config.yaml
model: "class-conditioned image flow-matching model"
dataset: "made-up waving flags"
train_examples: 48750
image_size: 32
horizontal_flip: false
conditioning: "class"
arch: "dit"
objective: "flow_matching"
cond_dim: 192
targets: ["emblem"]
num_classes: 8
cond_dropout: 0.2
logit_normal_time: false
norm: "rmsnorm"
activation: "silu"
mlp_ratio: 4
head_dim: 48
fused_qkv: false
qk_norm: false
inner_norm: false
patch_size: [4, 4]
layers: 10
width: 192
positions: "learned"
optimizer: "soap"
beta2: 0.999
lr: 0.0029
beta1: 0.95
shampoo_beta: 0.999
eps: 1e-08
precondition_frequency: 10
max_precond_dim: 1024
one_sided: false
adamw_lr_other_params: 0.0009
grad_clip: 1.0
steps: 12700
batch_size: 128
epochs: 33.3
lr_schedule: "cosine_restarts"
final_lr_fraction: 0
warmup_steps: 630
weight_decay: 0.09
adamw_weight_decay_other_params: 0
Rows from block 6, named by matrix and row number. Rows with one number belong to one neuron. Each number is 128 + 24 x the weight over its row's rms, rounded and kept within 0 to 255. All counts start at 0. Numbers have three digits each. After the name is the row's rms in percent of the matrix's.
# fc1: MLP up (model.blocks.6.mlp.fc1.weight, 768x192), inputs 96-191
# fc2: MLP down (model.blocks.6.mlp.fc2.weight, 192x768, transposed), outputs 96-191
fc1.316 132:137120141143101145117126112093105154115110103113127181121141123118153150152153170122162106137110107115135133133108161119154054122081131135171120101099162126169134128162128097131162108122147116107124178133125116171161111152150115133092159134142146099109118122130177093134076095104142138110
fc2.316 117:140138136124119097176146126137098143135134128138123149080151118154123135124121147086137086146073123097143086128133119101155095162139134129122099095076164134142132088131110113164147156120145136139120108133108109136112148112133075145097158114132119099156088107080113141092110102111124125113
fc1.317 099:103129131109163111115128129112151135123149102153127106092128166129180132117104089112112133139149193129114100116157132140146158089105126135124127098174125141145129161103106106130087136102118106135074155123120110132131168136140188139161140154113122141113084131142151115128174150128130101120
fc2.317 104:137146118085164076155133128112092108110145118117137120136140112116082144153097156109102154116159155102146116166122133107127099148176106144161109186171134117107114152163123143117133152083150127136131105150144139135123167124125072139137135138138137156129131164137123144122104075164129119141
fc1.318 079:128155143134098094154152143138091096128137135154144151121129177121116134116090103121120120132126130105133121139128118122149189152116131142149121127155145157106160146128160132128147162090120158138135104165100112129132144099117117101121133140156133116130078170123121106128170155147082134067
fc2.318 082:149140120147205083119089147104155106146146123154132144144137089133153147132076120121134103145127120120157139092143115123091109101109115113127137157133116147101128143122145162052122099085155186116170110106157125092124132109129132102122121091075130137126156094120122137152091150127112144171
fc1.319 106:138135121117139141102149155123096155117099104118150135106172133093121131101133132105121116106166129133132135144123126143116145167093121159106120111089128119060133086185145061120169096137159116116112154147153099149125132132165092184153140102132138164126144105160134133111128148145141125139
fc2.319 095:125140136133110156138087134133174155133070162126131143112137165127092137153125146125176087152142116138116155083125122102141094145130117141112150139111130154105163106121132148140114137094140151117113098135135128106115131129113147110123140070098127112072140099107107112152092116081075112148
fc1.320 081:116121091083169144138102145163139123132093131140130123099154124089118138133125104144119123163150102090119099147159177143117173147121148107139134128168129147103142145102134154138112122169088137124124087134125146160156104123139107059157125157121073108095118133134133148181153083106103071176
fc2.320 075:117149149087113126117173126124132098138127158138111179114110157115113132088073107157171120118151137098108135122132167152096110111151121124133124111155108140122119115124143122106145150151111123135116138166115112127165145136146147063169109099144052125078104124114147098147131113152124064109
fc1.321 129:126121117158114089153091081122116120157132129119128116133115170096150155146161154129146104123149127133129138128137146151120096170127109119171127077099158117154007164093132154121153126149143163116155132137127138105158137152178136165117155085087134123103124137118071100122142151122147117154
fc2.321 106:140146124180143068089168117132122113134132120117139146163118113181136129125178156144118135122150135118162116150139133126142153081137145135102141156096119115149255115136140129163078142130116111135130118130150123124145108140202118132130142151142147138137127113124153172107161139125147147127
fc1.322 081:127111068139113116127128117076094100100163119161150134173117145116121121139118127080108133129133160165164127125153114163110136140143175093141137114110152116105102151110119123150139145097118149129157129090160116120129155114130118142159133105120158104131109146123108118130148159128131127160
fc2.322 082:136146167160163117127141088099134102138140125178122112134126118147142099163091118084190138135108167130102146131141155155107148120104133061124117159122118116148144145129132115124098115115130176124129120138076133126170131130120153117146142113121174123117136083116154113111091174126143100114
fc1.323 139:111126083135110118144153099116120087052096125119151168131129123134105134136137164126083171122091123150128135116135122152118167128136115166148146109125129106159126100115102102152119138114110123095135059123095131135146156114147102111138181114145181130094145086144117116111156180129160149097
fc2.323 115:116076056123108162135121129123111129113145134084109122157127130137135098138145135117127095115112141106127146134137112171125131164123111138137123118079137147113137100126196156102162143115124124148143116153130161089118064118134146136167166149143157147152178114100104136110079143152138175142
fc1.324 123:137126118138083076141123123107113112128114119132135159137082159133143127134147130129085123096115139153127125100089133084114125096108092142166091127128164070103128169127127125129098139119123121149135120129113124142161189124133111138121107093120168128152167126103132097155099167122104122136
fc2.324 112:120135134116123109167135108111126068144105133156095126149126080112125138106137142124156146122101144099105135111138161104102089122130065132124135143160083082112118133123145149141166120092083138129179142077144120171153158130152110130141114128105172113176138125122148115131124120156125123126
fc1.325 104:153140136159154152105094151121147127107109134136110097095106124138112085103098136149105125115090111099107108085160088115089112103109126126121111185166168154101145114077135149130130135144154156134125136137107114139162115114141108131144133125160114145090155142122157104154156085149124087121
fc2.325 110:075114107106109145157174142141096102090154133117143166114133133112119155144093125142163113110112140090111166152117121108151117152133138124133124090172091128094091138122133154151127139115122143112139100120130161141150143112127144154154103108110092153091106108127102145127108097105123139128
fc1.326 078:102125116066111110117163117117111126117078160128106154116125139128120124129098143214118136141113111130106145148125135126104126133116124165134147160161124065134113171148105122138137109142154120128146152153150137103143112141143120102163076123109124119129089158138128145132127089142110114141
fc2.326 089:126143123094100132156091098122140111127162107139100122099105116149164107126081111184099112105154129129169120138129137134108140126141132110105114132154120128138130117145110123114133154145112136171102088111111123118124131126147133110170106151189176126133135114160130109142102152119092106098
fc1.327 092:144116145130138129125119114114148089095060133096132165105117160152164115134156090131093160082121140136138087106091145139110108096088131103132101115087104110141138132131101100182132158121149143146128116105139133131083104125138103185116131113146175159111102117110133099099118099097126170136
fc2.327 098:146132128113148096132123135127125137128137160126148114115148126130208096082118120127102082076119108094114151125125102147172150151139156161116090147075116156161129111124100100141086114124122104113142130135152144125124148092127145164122131095096135133127151118103154112107121129138145173134
fc1.328 109:126132151179163129117126128112154132105148142126087059139135151138149130146136112159126146098141109141078127136097131133141104108141136107128149104072141102147117114177137149095099132124142166119133119130158123110132119119146104118125131124127131140153157109096214129125140129107142154164
fc2.328 093:120125135135120130131102164096115147109121147168087158129124097144157140160101117174117129129169126094145164135159124127140124123107138083177114142060102122138149126136129108145160102108094186117141125162098117088115152132121131101108116123129123141139113127074065102123132123133113191099